{"model": "contrastive audio-text model", "win_length": 400, "vocab_size": 59, "loss": "softmax", "encoder_norm": "layernorm_no_bias", "encoder_subsampling": 4, "text_encoder_norm": "layernorm", "text_encoder_fused_qkv": false, "text_encoder_layer_scale_init": 0.1, "text_encoder_positions": "learned", "residual_init": "zero_last", "muon_scale": "spectral", "adamw_lr_other_params": 0.0021, "warmup_steps": 390, "adamw_weight_decay_other_params": 0.05}
Rows from block 2 of the audio encoder of a small contrastive audio-text model, named by matrix and row number. Rows with one number belong to one neuron. Each number is 200 + 40 x the weight over its row's rms, rounded and kept within 0 to 999. All counts start at 0. After the name is the row's rms in percent of the matrix's.
After each neuron's rows are labels from the 100 clips, of 14848, where the neuron reaches its highest value: "strongest on" is what is common among them. Only what is clearly more common there than usual is listed. The data: melodies that start on their tonic, played by one synthesised instrument.
# fc1: MLP up (encoder.blocks.2.mlp.fc1.weight, 960x160), inputs 108-159
# fc2: MLP down (encoder.blocks.2.mlp.fc2.weight, 160x960, transposed), outputs 108-159

fc1.606,037,211,192,188,194,194,190,239,225,257,223,235,207,261,132,182,193,236,115,207,247,208,190,272,311,225,203,175,183,195,180,189,180,268,244,237,166,219,181,166,91,175,193,151,140,195,214,209,145,231,234,233,199
fc2.606,042,212,169,187,177,255,212,148,218,218,148,201,178,229,212,174,135,159,208,180,155,192,166,201,257,153,211,221,157,251,169,219,277,255,222,208,166,224,195,208,249,232,232,231,101,156,205,244,171,174,112,188,140
strongest on: flute-like

fc1.338,154,205,322,218,209,164,191,184,262,231,208,151,175,186,254,233,135,158,238,233,241,224,265,161,205,245,225,231,186,203,163,209,161,143,231,195,243,173,230,192,246,241,139,201,220,166,205,252,177,189,184,236,218
fc2.338,140,170,284,193,156,178,127,229,218,100,219,263,215,204,199,204,224,165,213,258,227,245,192,229,225,165,222,241,155,151,154,193,70,221,214,155,250,216,217,178,274,202,197,245,143,158,218,266,268,211,178,256,192
strongest on: the note F#; organ-like; marimba-like

fc1.423,052,207,209,178,161,161,196,179,216,179,206,220,203,174,219,187,246,224,193,170,205,237,220,239,117,205,196,243,150,149,252,220,193,161,206,264,303,207,157,160,146,157,247,239,147,182,223,145,160,163,150,243,222
fc2.423,049,197,293,190,191,205,206,171,144,206,136,264,218,199,174,191,214,218,132,208,193,190,241,191,267,165,245,228,158,204,205,207,207,169,203,246,205,153,279,112,252,220,190,233,253,210,173,114,161,167,178,204,169
strongest on: the note F#; horn-like

fc1.136,076,191,201,114,233,220,226,254,142,224,61,205,218,220,220,161,165,180,133,212,232,253,211,184,205,321,173,181,248,190,234,219,187,239,219,221,223,166,167,219,181,170,260,148,185,250,211,205,230,130,193,232,238
fc2.136,085,166,177,233,135,182,279,237,122,208,206,204,127,177,199,215,219,253,227,162,220,183,250,213,139,108,218,197,228,157,190,120,160,173,191,287,101,192,208,167,227,218,209,223,280,162,258,176,192,125,125,294,240
strongest on: mains hum; harpsichord-like

fc1.62,169,274,107,177,238,206,204,199,126,176,224,213,196,187,204,196,217,190,178,162,138,261,234,230,145,157,199,198,195,214,222,219,245,183,139,226,195,224,191,216,223,174,232,277,197,123,235,204,190,170,196,225,166
fc2.62,165,200,133,206,148,194,194,178,187,168,190,163,127,211,192,184,216,151,118,149,166,123,285,212,201,235,262,263,186,202,240,121,199,194,223,192,126,280,183,195,191,222,289,177,192,193,219,204,215,194,273,161,163
strongest on: bell-like; bass guitar-like; piano-like

fc1.419,136,146,273,173,241,204,184,157,167,138,233,198,160,255,249,160,253,239,169,211,243,217,131,216,234,127,214,157,200,173,177,184,208,210,150,155,263,202,254,252,141,186,207,220,142,301,257,181,246,146,182,207,171
fc2.419,134,201,161,173,208,195,125,153,179,216,254,170,182,223,169,224,227,153,160,223,222,207,144,178,152,184,246,117,190,225,259,262,233,186,254,246,213,169,224,186,310,207,140,226,148,243,277,155,217,218,250,193,187
strongest on: the note D; tonic: D

fc1.304,156,132,294,195,179,150,191,218,283,180,200,226,220,175,175,264,152,222,299,231,211,199,146,164,194,261,150,213,262,178,120,193,185,232,246,212,245,164,200,215,189,191,110,199,193,185,195,246,179,109,258,171,207
fc2.304,156,202,211,221,184,126,213,201,205,192,191,285,229,180,264,216,190,114,245,214,200,242,226,239,257,172,184,232,199,105,151,127,194,184,233,114,142,236,222,161,243,171,211,207,171,173,212,185,302,144,175,226,208
strongest on: the note F; organ-like

fc1.209,077,160,198,202,166,244,132,185,170,209,233,234,220,232,221,197,145,188,180,218,228,199,202,140,141,247,181,237,216,214,227,224,212,149,181,120,225,186,218,167,211,175,182,180,174,219,214,257,191,149,226,212,206
fc2.209,073,173,243,132,268,224,213,210,215,118,226,243,136,192,162,190,204,204,154,154,311,186,204,210,171,177,125,136,191,195,238,244,207,143,197,283,154,203,290,192,205,161,164,263,237,285,201,169,179,228,189,233,190
strongest on: bass guitar-like

fc1.632,186,225,211,162,170,174,244,136,215,151,195,129,198,137,219,210,225,231,254,233,181,157,212,253,202,142,189,225,233,128,124,236,143,191,213,150,187,235,237,166,246,150,175,264,132,242,186,271,223,205,153,216,192
fc2.632,186,293,241,233,181,184,172,199,235,200,152,215,183,200,173,239,168,243,219,165,207,275,198,213,214,215,221,236,234,146,188,269,240,194,230,157,223,209,264,126,208,177,142,269,211,258,161,214,240,163,150,233,230
strongest on: the note D; the note C; the note A

fc1.508,102,216,196,178,262,198,188,165,213,161,167,101,232,207,179,235,117,148,197,207,214,207,216,211,230,237,222,172,194,193,281,109,161,243,232,195,288,203,212,225,191,191,159,225,203,163,268,182,211,223,223,248,234
fc2.508,096,173,189,224,159,264,195,200,220,235,216,233,297,121,131,161,116,187,236,83,193,201,221,121,223,250,201,174,244,165,225,199,178,188,220,179,219,175,229,188,215,252,239,204,210,138,186,235,168,245,232,109,164
strongest on: bell-like; pink noise

fc1.758,032,138,205,210,185,231,113,220,201,214,221,180,205,173,229,200,135,179,151,223,179,137,150,230,139,245,271,182,194,236,225,140,186,95,159,202,172,235,203,185,244,155,197,167,200,209,195,253,265,190,255,241,222
fc2.758,029,229,241,180,232,206,169,221,158,142,203,235,216,247,175,172,136,156,156,219,216,176,183,213,148,234,227,150,229,145,110,260,125,194,175,234,244,209,187,215,198,220,228,263,179,193,291,193,250,220,232,182,201
strongest on: the note G#; tonic: G#; horn-like

fc1.54,020,232,203,215,179,194,232,227,185,149,148,261,198,184,213,189,205,163,164,198,200,161,192,238,252,251,208,185,293,191,190,212,231,199,196,193,247,192,190,228,155,224,181,169,181,149,158,121,178,68,218,227,196
fc2.54,020,164,227,226,203,195,203,240,185,172,227,186,233,226,190,183,158,222,97,220,170,172,182,234,250,227,193,181,315,208,265,234,226,160,187,158,243,207,149,252,159,207,168,254,167,195,164,59,174,150,137,145,154
strongest on: bass guitar-like; tonic: G#

fc1.190,018,203,211,232,252,193,215,237,212,230,146,205,312,182,217,160,249,220,198,170,197,162,166,194,237,204,196,246,268,278,174,181,196,167,287,165,277,171,240,194,209,179,183,223,149,189,205,209,237,213,221,255,197
fc2.190,017,211,236,235,227,191,156,227,226,201,145,105,153,202,171,122,234,217,197,123,206,181,141,197,233,224,139,202,204,203,130,190,188,185,117,187,158,203,201,225,225,176,239,269,161,182,255,174,164,135,184,220,143
strongest on: tonic: F#

fc1.185,184,193,239,155,191,248,280,180,182,196,189,178,188,275,165,256,232,225,188,196,238,204,236,181,176,207,158,160,198,249,229,166,176,177,189,180,154,225,244,214,274,225,245,172,150,183,188,191,180,129,320,161,244
fc2.185,180,175,162,193,214,222,223,219,182,241,207,142,234,178,234,158,166,237,204,208,157,221,220,185,214,211,91,210,215,157,193,215,127,199,139,197,226,179,229,195,144,223,175,148,169,113,199,215,197,226,214,317,157
strongest on: the note G#; the note A#; the note D#; tonic: G#

fc1.372,100,222,168,249,169,205,190,191,210,254,140,181,205,187,269,129,269,159,227,159,225,248,244,197,170,216,193,160,213,242,167,195,224,184,202,217,211,228,181,224,201,151,199,194,120,220,196,172,118,263,201,208,243
fc2.372,118,216,174,205,143,207,207,133,170,226,205,255,134,150,210,182,167,252,231,244,170,136,193,231,170,141,230,203,251,162,214,258,160,202,180,245,228,249,178,207,234,253,236,238,189,237,120,226,232,189,143,259,198
strongest on: harpsichord-like

fc1.217,009,215,219,168,294,255,171,182,179,195,170,209,252,214,226,185,200,190,201,201,171,189,224,227,141,245,131,265,211,159,268,185,144,266,102,273,133,219,144,192,170,225,217,206,221,115,210,206,182,251,213,140,261
fc2.217,008,182,171,197,220,151,274,143,228,175,165,166,167,275,273,179,209,266,101,185,172,204,197,241,144,184,268,227,193,222,169,169,152,145,167,232,268,265,111,141,201,187,197,131,180,178,179,215,162,188,201,238,245
strongest on: the note D

fc1.510,152,233,225,183,186,171,171,196,198,233,201,269,112,173,219,153,172,228,171,232,216,174,226,128,270,242,183,112,162,127,218,194,267,276,160,224,163,149,177,220,180,200,250,161,213,174,247,205,173,160,227,249,194
fc2.510,163,286,192,254,276,185,182,267,208,139,179,209,171,162,224,82,193,115,133,203,238,198,233,271,166,201,133,210,185,147,264,182,195,185,163,186,148,245,207,205,191,182,207,273,179,115,219,258,153,232,202,157,182
strongest on: flute-like; sine tone

fc1.131,146,272,151,239,223,88,137,187,161,242,215,188,197,207,130,203,221,226,181,172,232,301,211,186,181,189,230,177,199,118,139,242,228,201,210,199,203,213,201,235,246,134,208,207,217,235,174,163,190,223,219,232,240
fc2.131,136,192,208,129,159,161,208,143,187,181,142,190,205,217,141,237,273,142,226,165,203,196,117,144,165,230,233,226,133,160,143,203,139,221,259,189,185,133,177,252,241,186,211,201,127,198,188,140,153,221,228,108,194
strongest on: sine tone

fc1.137,014,220,166,132,194,175,181,145,187,254,213,172,191,178,204,206,172,147,231,216,283,325,211,146,184,248,222,230,264,184,156,212,147,168,247,210,207,185,266,190,204,186,164,128,167,262,190,251,222,138,185,246,127
fc2.137,012,135,202,206,187,109,221,175,131,169,254,275,181,211,217,120,159,237,258,187,249,155,162,244,151,177,224,167,227,229,132,265,184,178,216,219,286,313,220,192,187,276,186,245,178,191,211,184,204,127,117,212,215
strongest on: harpsichord-like

fc1.56,110,201,243,136,173,215,157,219,140,227,174,160,131,273,200,240,205,187,192,171,186,195,249,233,145,217,230,192,224,264,264,202,199,238,149,269,178,237,222,199,220,232,188,183,204,150,275,261,188,209,254,193,260
fc2.56,128,209,236,122,154,243,222,192,212,161,191,229,215,254,230,174,172,206,254,207,128,213,260,207,194,174,217,213,189,216,199,112,185,171,212,113,78,227,220,225,158,244,189,189,231,130,256,185,210,193,186,186,243
strongest on: mains hum; white noise; pink noise

fc1.357,104,199,189,172,179,250,199,121,203,187,200,211,232,289,211,205,126,187,258,211,275,140,155,201,239,151,168,248,209,136,260,172,196,151,205,152,158,278,202,128,246,164,212,196,148,215,223,238,199,205,250,206,193
fc2.357,098,176,262,215,217,204,152,243,267,210,264,187,187,221,161,227,147,222,191,145,163,177,196,205,236,168,175,207,239,165,272,306,173,217,173,194,199,169,151,183,217,198,223,131,235,276,206,212,246,204,124,197,182
strongest on: the note D; square lead

fc1.564,154,146,190,255,212,156,216,231,183,133,127,195,249,159,193,164,186,213,222,210,209,171,199,235,233,177,271,128,331,193,192,164,183,251,180,216,232,194,222,196,219,256,182,265,191,179,189,168,226,190,148,211,198
fc2.564,160,199,137,163,138,141,302,227,258,178,214,180,238,208,224,235,167,181,146,253,244,267,134,266,187,271,242,193,214,225,183,161,254,179,193,102,132,195,234,179,152,155,216,201,218,224,228,171,202,161,202,208,203
strongest on: square lead

fc1.507,012,211,239,202,178,193,191,223,217,193,192,189,216,236,232,193,153,245,180,194,245,195,251,181,246,230,251,211,170,261,230,237,196,170,167,214,232,168,191,220,222,236,183,202,122,232,132,135,226,240,217,241,242
fc2.507,011,186,168,203,274,168,143,195,199,166,124,147,244,224,184,212,166,194,225,186,201,244,210,185,204,205,298,285,217,131,213,190,200,152,172,142,163,180,187,185,220,161,176,229,286,195,163,221,213,168,237,209,190
strongest on: flute-like

fc1.724,187,164,153,84,163,131,123,171,207,266,259,135,176,276,282,266,153,200,176,250,204,205,216,185,188,208,157,164,257,177,198,167,174,185,126,231,265,203,241,150,214,233,237,169,202,222,245,213,261,164,169,228,175
fc2.724,175,203,118,180,203,201,247,200,184,142,231,175,177,215,234,90,146,208,133,187,228,251,172,164,159,222,206,176,213,162,173,233,144,219,239,145,195,224,189,187,129,175,199,200,196,185,192,157,172,220,242,345,192
strongest on: the note G#; the note A#; tonic: A#; clarinet-like

fc1.496,112,232,169,217,181,222,181,199,124,222,131,239,210,182,185,160,203,211,96,217,182,167,217,226,189,136,243,159,155,186,208,291,225,86,89,210,142,136,172,180,256,152,219,229,173,166,193,322,93,223,217,216,162
fc2.496,112,301,197,182,179,202,191,117,163,217,249,190,124,229,159,141,201,212,146,174,184,149,189,255,200,195,193,157,127,151,150,115,223,202,211,179,209,225,241,193,209,231,121,204,140,179,224,233,250,226,158,226,234
strongest on: the note F; square lead; tonic: F

fc1.277,077,222,285,251,182,198,203,172,263,223,133,194,235,203,117,179,232,174,235,206,98,179,197,144,258,212,169,192,203,207,184,150,236,182,240,213,178,148,239,156,229,153,237,218,192,200,161,205,162,196,243,183,152
fc2.277,074,213,321,225,265,146,160,136,153,206,177,128,239,244,210,225,248,266,286,274,276,191,165,156,156,191,203,139,231,181,158,142,174,143,184,206,222,191,224,182,148,204,144,167,170,156,232,217,126,165,248,256,144
strongest on: the note G; sine tone; tonic: G

fc1.127,046,197,188,178,232,268,194,275,216,256,241,200,235,190,269,222,227,263,256,240,225,89,221,146,177,211,304,233,166,169,149,207,255,238,197,173,240,224,258,200,238,165,187,208,241,180,236,207,197,128,148,157,203
fc2.127,050,212,246,235,215,237,158,284,255,206,125,211,249,175,147,195,159,196,202,210,180,145,201,165,193,213,234,192,172,245,79,238,136,202,156,288,251,214,289,132,197,159,145,133,139,231,208,170,213,253,140,181,183
strongest on: the note D

fc1.228,112,212,183,173,247,212,201,183,146,196,220,248,179,198,154,176,185,211,223,273,241,186,167,253,200,175,205,235,117,159,163,211,226,312,140,174,233,249,158,204,169,165,213,203,167,222,160,136,178,178,106,217,247
fc2.228,133,215,147,239,235,126,245,246,238,206,250,249,207,189,258,195,199,190,163,206,156,146,171,249,208,206,246,191,263,211,275,223,149,125,236,241,252,215,154,204,195,184,199,201,155,167,141,226,204,302,208,252,189
strongest on: flute-like

fc1.538,134,210,174,210,170,169,274,195,238,120,181,274,95,197,211,171,211,192,185,182,159,179,165,193,182,213,179,204,258,213,223,244,217,230,167,222,207,203,257,220,187,205,188,153,213,230,274,169,226,79,261,199,209
fc2.538,142,220,246,198,170,212,186,242,206,192,182,201,263,174,147,143,189,253,113,223,195,185,224,233,211,170,207,122,231,223,279,250,219,225,151,159,147,239,284,185,215,155,152,165,199,165,268,168,165,232,175,129,175
strongest on: harpsichord-like; tonic: C

fc1.573,019,134,294,171,259,217,227,258,181,132,240,199,183,238,265,228,245,236,188,161,189,198,143,168,227,192,192,248,199,164,173,131,157,166,228,251,204,194,161,215,252,185,159,212,125,147,168,214,204,148,295,148,142
fc2.573,019,175,197,191,225,214,210,193,129,264,217,216,194,177,157,192,137,148,159,236,236,197,140,153,151,166,242,210,209,262,162,113,143,207,189,121,122,197,217,184,230,216,174,188,187,157,213,176,199,126,115,171,162
strongest on: sine tone; square lead

fc1.443,126,181,221,199,246,224,226,207,200,201,93,212,131,185,185,197,202,216,233,187,193,185,140,146,175,176,144,140,216,207,237,188,216,315,162,223,195,213,176,154,128,222,174,217,222,202,213,169,189,127,169,230,145
fc2.443,105,236,174,150,194,230,191,196,201,164,216,174,268,109,195,217,222,206,220,162,191,183,240,275,104,196,264,225,318,199,222,180,176,334,183,147,214,230,230,207,192,186,226,240,220,253,267,169,277,207,163,199,182
strongest on: square lead; tonic: C#

fc1.324,033,192,227,237,132,304,174,239,215,207,210,135,163,193,176,190,198,134,161,182,260,225,178,199,247,249,215,263,201,325,216,167,141,208,175,286,168,205,141,210,178,166,203,166,298,131,156,282,156,203,169,220,179
fc2.324,039,198,233,104,224,191,177,247,137,154,150,198,191,213,190,206,202,249,250,189,252,175,196,173,228,239,232,171,142,189,104,199,231,255,224,167,213,222,275,201,207,230,177,238,214,203,171,265,158,235,231,178,193
strongest on: the note F; sine tone

fc1.208,013,207,164,196,169,169,166,201,207,199,258,181,232,246,202,172,143,173,194,147,164,201,205,225,162,188,221,233,217,153,201,232,240,215,198,271,213,221,183,198,241,198,177,172,205,207,228,187,176,165,195,242,270
fc2.208,011,221,143,174,214,237,231,154,217,183,147,186,219,217,213,267,157,199,178,239,195,223,189,173,133,140,173,171,258,200,168,227,202,208,189,189,160,230,174,182,188,191,256,204,191,180,227,231,108,178,218,201,155
strongest on: sine tone

fc1.747,053,213,210,159,181,254,125,182,173,210,185,163,183,224,129,174,163,213,144,205,196,226,156,172,169,202,228,247,202,213,278,233,245,161,195,213,141,218,202,245,157,191,246,112,224,208,187,161,242,180,187,205,220
fc2.747,063,154,144,139,171,165,203,218,203,219,300,232,164,203,157,202,197,164,164,129,178,142,164,204,225,142,200,217,151,194,187,103,254,210,281,240,235,178,225,188,208,225,184,247,234,218,175,273,225,244,184,250,188
strongest on: sine tone

fc1.297,025,219,208,211,164,186,189,243,232,235,179,182,69,199,163,108,214,189,195,205,231,277,212,212,212,205,162,286,212,213,227,176,212,179,174,272,162,172,135,178,226,168,131,199,271,179,146,213,178,241,181,262,202
fc2.297,024,256,224,155,164,115,204,194,149,180,190,182,201,155,107,248,211,223,176,224,308,129,187,141,227,184,187,196,197,179,199,221,226,168,169,271,276,220,208,225,200,236,171,169,163,222,230,159,171,259,233,235,203
strongest on: the note F; square lead; tonic: F

fc1.686,139,222,236,142,235,162,316,163,208,163,245,214,162,156,247,183,217,245,201,249,168,191,172,245,163,170,206,178,211,150,168,161,188,294,135,204,217,171,151,199,185,212,182,249,45,246,197,217,201,222,198,212,273
fc2.686,136,223,160,240,245,231,175,183,201,258,194,191,175,233,228,295,175,286,214,124,166,188,171,159,214,178,111,179,215,164,182,274,190,220,174,169,198,155,240,176,233,142,175,150,162,171,174,152,183,190,270,207,198
strongest on: harpsichord-like

fc1.207,168,153,122,198,219,239,245,194,164,264,267,83,196,124,194,186,211,147,173,176,238,174,265,240,189,154,203,156,186,166,140,187,126,168,141,226,304,198,221,240,257,177,239,224,222,266,184,130,265,177,198,138,228
fc2.207,171,155,161,193,276,232,148,190,157,130,200,292,98,239,182,199,197,245,189,186,215,265,229,217,257,119,198,212,240,227,200,193,164,286,207,167,278,219,144,240,187,265,211,228,244,193,198,173,243,201,231,165,138
strongest on: the note F#; bell-like

fc1.494,170,236,131,182,229,236,176,203,178,152,185,159,158,181,239,209,151,233,254,189,134,283,220,154,215,178,204,163,143,154,198,141,246,225,238,177,240,156,168,203,205,229,183,213,182,249,248,237,196,196,176,167,231
fc2.494,178,214,157,219,279,240,273,206,226,245,175,209,201,212,190,228,195,153,240,254,186,214,171,120,270,280,240,190,171,248,187,265,198,198,212,181,146,250,156,228,170,170,209,187,175,167,164,176,234,200,148,214,211
strongest on: square lead

fc1.363,145,159,217,185,209,175,160,191,217,230,175,142,214,300,204,187,172,288,232,207,244,180,133,191,225,215,140,117,202,238,207,151,238,188,246,230,238,183,238,178,254,222,219,235,179,161,240,201,204,102,226,224,220
fc2.363,137,189,209,158,222,205,272,192,187,219,212,143,216,187,208,120,207,217,237,230,255,254,209,146,179,209,220,229,161,209,260,203,201,202,223,108,210,203,248,194,97,175,244,128,202,205,243,152,232,202,193,297,209
strongest on: the note G#; the note C#; bell-like

fc1.534,019,200,173,176,292,241,259,202,139,209,163,265,218,202,183,160,276,216,146,202,180,154,211,233,294,265,143,207,209,138,244,208,183,150,252,256,231,177,169,185,152,158,156,204,245,140,167,113,141,201,208,244,204
fc2.534,022,231,186,309,253,177,266,149,244,210,198,136,190,175,185,170,237,211,147,135,158,141,180,187,222,178,183,202,229,257,236,182,125,202,179,145,210,192,143,182,247,147,176,144,284,131,186,223,203,203,129,208,145
strongest on: mains hum

fc1.159,077,187,194,171,250,192,199,148,202,235,104,223,108,262,182,174,252,148,234,210,200,191,242,233,159,275,257,157,204,216,181,168,165,164,238,206,234,283,172,183,208,200,196,191,160,192,194,208,210,170,242,140,235
fc2.159,075,209,161,249,217,217,180,176,148,218,196,216,271,227,155,215,166,224,233,178,158,166,245,185,195,214,128,137,230,200,199,237,199,178,198,272,205,142,267,180,193,198,193,190,183,176,167,171,218,209,180,126,185
strongest on: the note G#; tonic: G#; flute-like

fc1.399,081,203,132,165,212,106,158,188,254,216,163,155,172,190,232,179,176,197,199,230,241,248,293,175,284,224,158,237,211,163,200,169,218,122,171,221,208,138,248,213,159,159,132,154,203,176,188,192,125,178,177,278,202
fc2.399,086,195,210,198,238,160,206,145,177,172,233,173,217,134,175,172,200,139,175,250,250,142,167,239,208,142,254,196,257,161,205,227,227,121,167,239,223,212,180,252,203,145,161,198,227,189,261,145,246,163,193,199,120
strongest on: the note F#; tonic: F#

fc1.477,018,248,227,188,192,170,168,254,185,164,250,153,110,190,213,131,193,203,234,152,194,296,226,227,181,187,204,190,163,213,233,215,282,110,213,165,200,236,281,166,144,219,190,177,262,190,174,173,173,150,279,170,173
fc2.477,016,235,220,222,181,197,215,202,165,238,208,263,215,204,206,282,202,221,126,211,143,154,207,221,217,129,147,149,183,261,136,220,256,197,278,225,269,224,213,236,177,190,173,223,138,226,169,205,225,272,148,151,160
strongest on: tonic: F#

fc1.183,161,154,114,166,170,200,216,179,218,248,214,162,223,301,239,218,182,219,215,232,283,162,212,258,176,209,247,137,208,193,221,184,159,164,255,174,214,160,183,186,220,207,240,221,198,166,204,202,219,135,192,231,207
fc2.183,165,166,144,146,189,238,172,194,221,190,208,164,181,244,243,188,225,189,218,153,257,189,173,163,100,264,239,141,109,219,254,204,200,237,198,230,202,209,189,215,178,201,172,158,238,234,133,195,182,200,232,310,149
strongest on: the note G#; tonic: A#

fc1.371,123,178,261,223,217,279,181,135,286,177,170,173,263,151,198,83,210,280,213,217,185,228,198,254,260,213,253,165,147,221,234,169,221,230,229,227,222,220,239,243,229,217,210,232,214,164,190,144,179,164,132,203,229
fc2.371,136,222,145,243,185,184,255,142,168,183,160,192,227,204,146,145,204,255,262,204,183,217,200,213,153,161,114,132,192,241,175,206,270,225,182,174,170,294,201,198,238,159,167,248,199,158,243,165,299,203,253,180,172
strongest on: flute-like

fc1.460,015,198,196,204,269,241,210,246,217,176,225,162,189,162,202,127,226,202,146,187,187,202,216,183,192,185,134,136,160,167,190,200,219,225,220,183,183,228,186,197,192,200,146,195,187,227,191,157,168,211,238,306,164
fc2.460,014,187,149,221,152,197,146,194,261,199,243,125,201,184,160,220,233,152,190,131,209,203,202,273,181,247,190,301,166,272,170,173,201,178,150,216,207,111,155,259,270,217,225,186,302,106,160,177,171,184,164,174,182
strongest on: flute-like

fc1.527,011,211,173,194,189,188,196,138,209,124,216,231,232,213,221,163,174,216,220,218,207,238,178,176,178,271,241,215,159,251,233,150,186,222,96,189,235,205,200,226,141,116,251,193,137,161,245,180,270,188,268,176,206
fc2.527,010,184,186,177,216,259,194,191,215,274,187,241,204,184,217,227,206,153,159,221,98,155,220,192,170,183,213,193,239,146,148,194,194,137,229,204,142,203,199,200,251,182,177,262,211,244,222,165,156,185,139,219,150
strongest on: the note F; pace: fast; staccato; marimba-like

fc1.15,033,254,323,147,210,213,194,201,186,237,171,195,226,203,162,139,241,213,178,257,223,185,171,179,241,219,178,303,173,234,188,125,175,164,172,213,164,237,244,204,167,187,200,218,205,214,217,263,221,128,171,162,142
fc2.15,034,160,300,168,206,226,146,135,236,226,184,195,252,211,165,205,241,185,219,199,240,156,148,171,226,219,213,117,167,169,162,169,185,230,193,195,165,159,257,205,273,245,255,209,201,196,323,244,160,232,186,196,167
strongest on: sine tone

fc1.479,038,177,124,223,159,162,179,231,207,275,242,126,186,146,250,238,228,150,148,190,211,227,202,229,246,146,256,222,158,109,241,177,200,206,145,133,161,230,239,180,208,123,237,194,216,177,189,209,202,155,214,210,177
fc2.479,041,209,237,187,129,178,186,146,242,181,172,203,186,212,220,208,230,184,162,111,236,217,230,245,304,213,163,161,196,199,152,250,162,221,191,277,217,165,208,200,146,271,253,238,150,205,146,296,176,256,158,151,230
strongest on: bell-like

fc1.289,067,216,164,230,211,221,186,152,74,213,192,254,158,211,179,193,156,178,167,231,250,177,132,258,178,219,201,174,167,116,172,240,217,255,213,209,259,269,126,272,189,191,190,229,176,204,169,221,168,170,231,201,217
fc2.289,080,183,185,225,234,202,232,199,206,142,227,223,229,248,214,225,193,224,201,229,176,155,195,226,120,224,187,127,166,163,247,267,181,154,301,191,208,166,242,192,219,168,180,230,167,192,76,209,217,222,179,203,211
strongest on: the note D; tonic: D

fc1.454,016,206,137,229,251,157,187,226,185,254,263,85,234,138,199,177,190,201,247,266,243,199,155,213,207,165,202,184,207,181,227,160,164,159,137,206,298,121,161,195,216,129,244,176,198,172,184,167,197,291,183,169,230
fc2.454,016,205,213,177,225,186,177,169,188,196,188,174,253,186,225,141,223,163,183,129,179,161,264,199,198,149,165,178,204,158,192,189,196,186,163,229,226,175,95,214,269,199,219,180,107,228,228,176,210,269,170,199,179
strongest on: the note F#; tonic: F#; bell-like

fc1.540,144,149,211,296,237,164,176,230,187,210,163,163,62,224,185,154,232,155,251,247,230,256,217,204,237,164,202,248,279,163,204,188,188,207,183,250,151,168,185,167,216,210,164,219,275,238,190,231,150,188,194,262,175
fc2.540,143,233,135,136,175,196,242,190,133,220,260,212,241,198,160,237,214,267,195,189,315,181,181,144,206,207,150,224,181,205,192,235,236,210,172,196,264,227,243,218,135,220,190,165,146,229,221,146,200,199,213,202,140
strongest on: the note F; square lead

fc1.252,139,217,206,181,208,198,231,226,148,299,180,166,190,251,133,257,137,192,166,175,141,207,233,189,189,268,187,170,210,169,199,142,305,229,179,208,203,166,171,168,169,209,195,169,120,233,229,234,172,227,213,221,130
fc2.252,166,316,206,272,255,196,244,190,212,157,250,229,199,253,279,123,180,207,197,209,203,143,184,280,91,162,146,172,171,201,207,209,230,166,192,155,237,246,174,190,236,237,175,219,262,176,204,185,204,172,163,188,172
strongest on: the note G; the note C; tonic: C; clarinet-like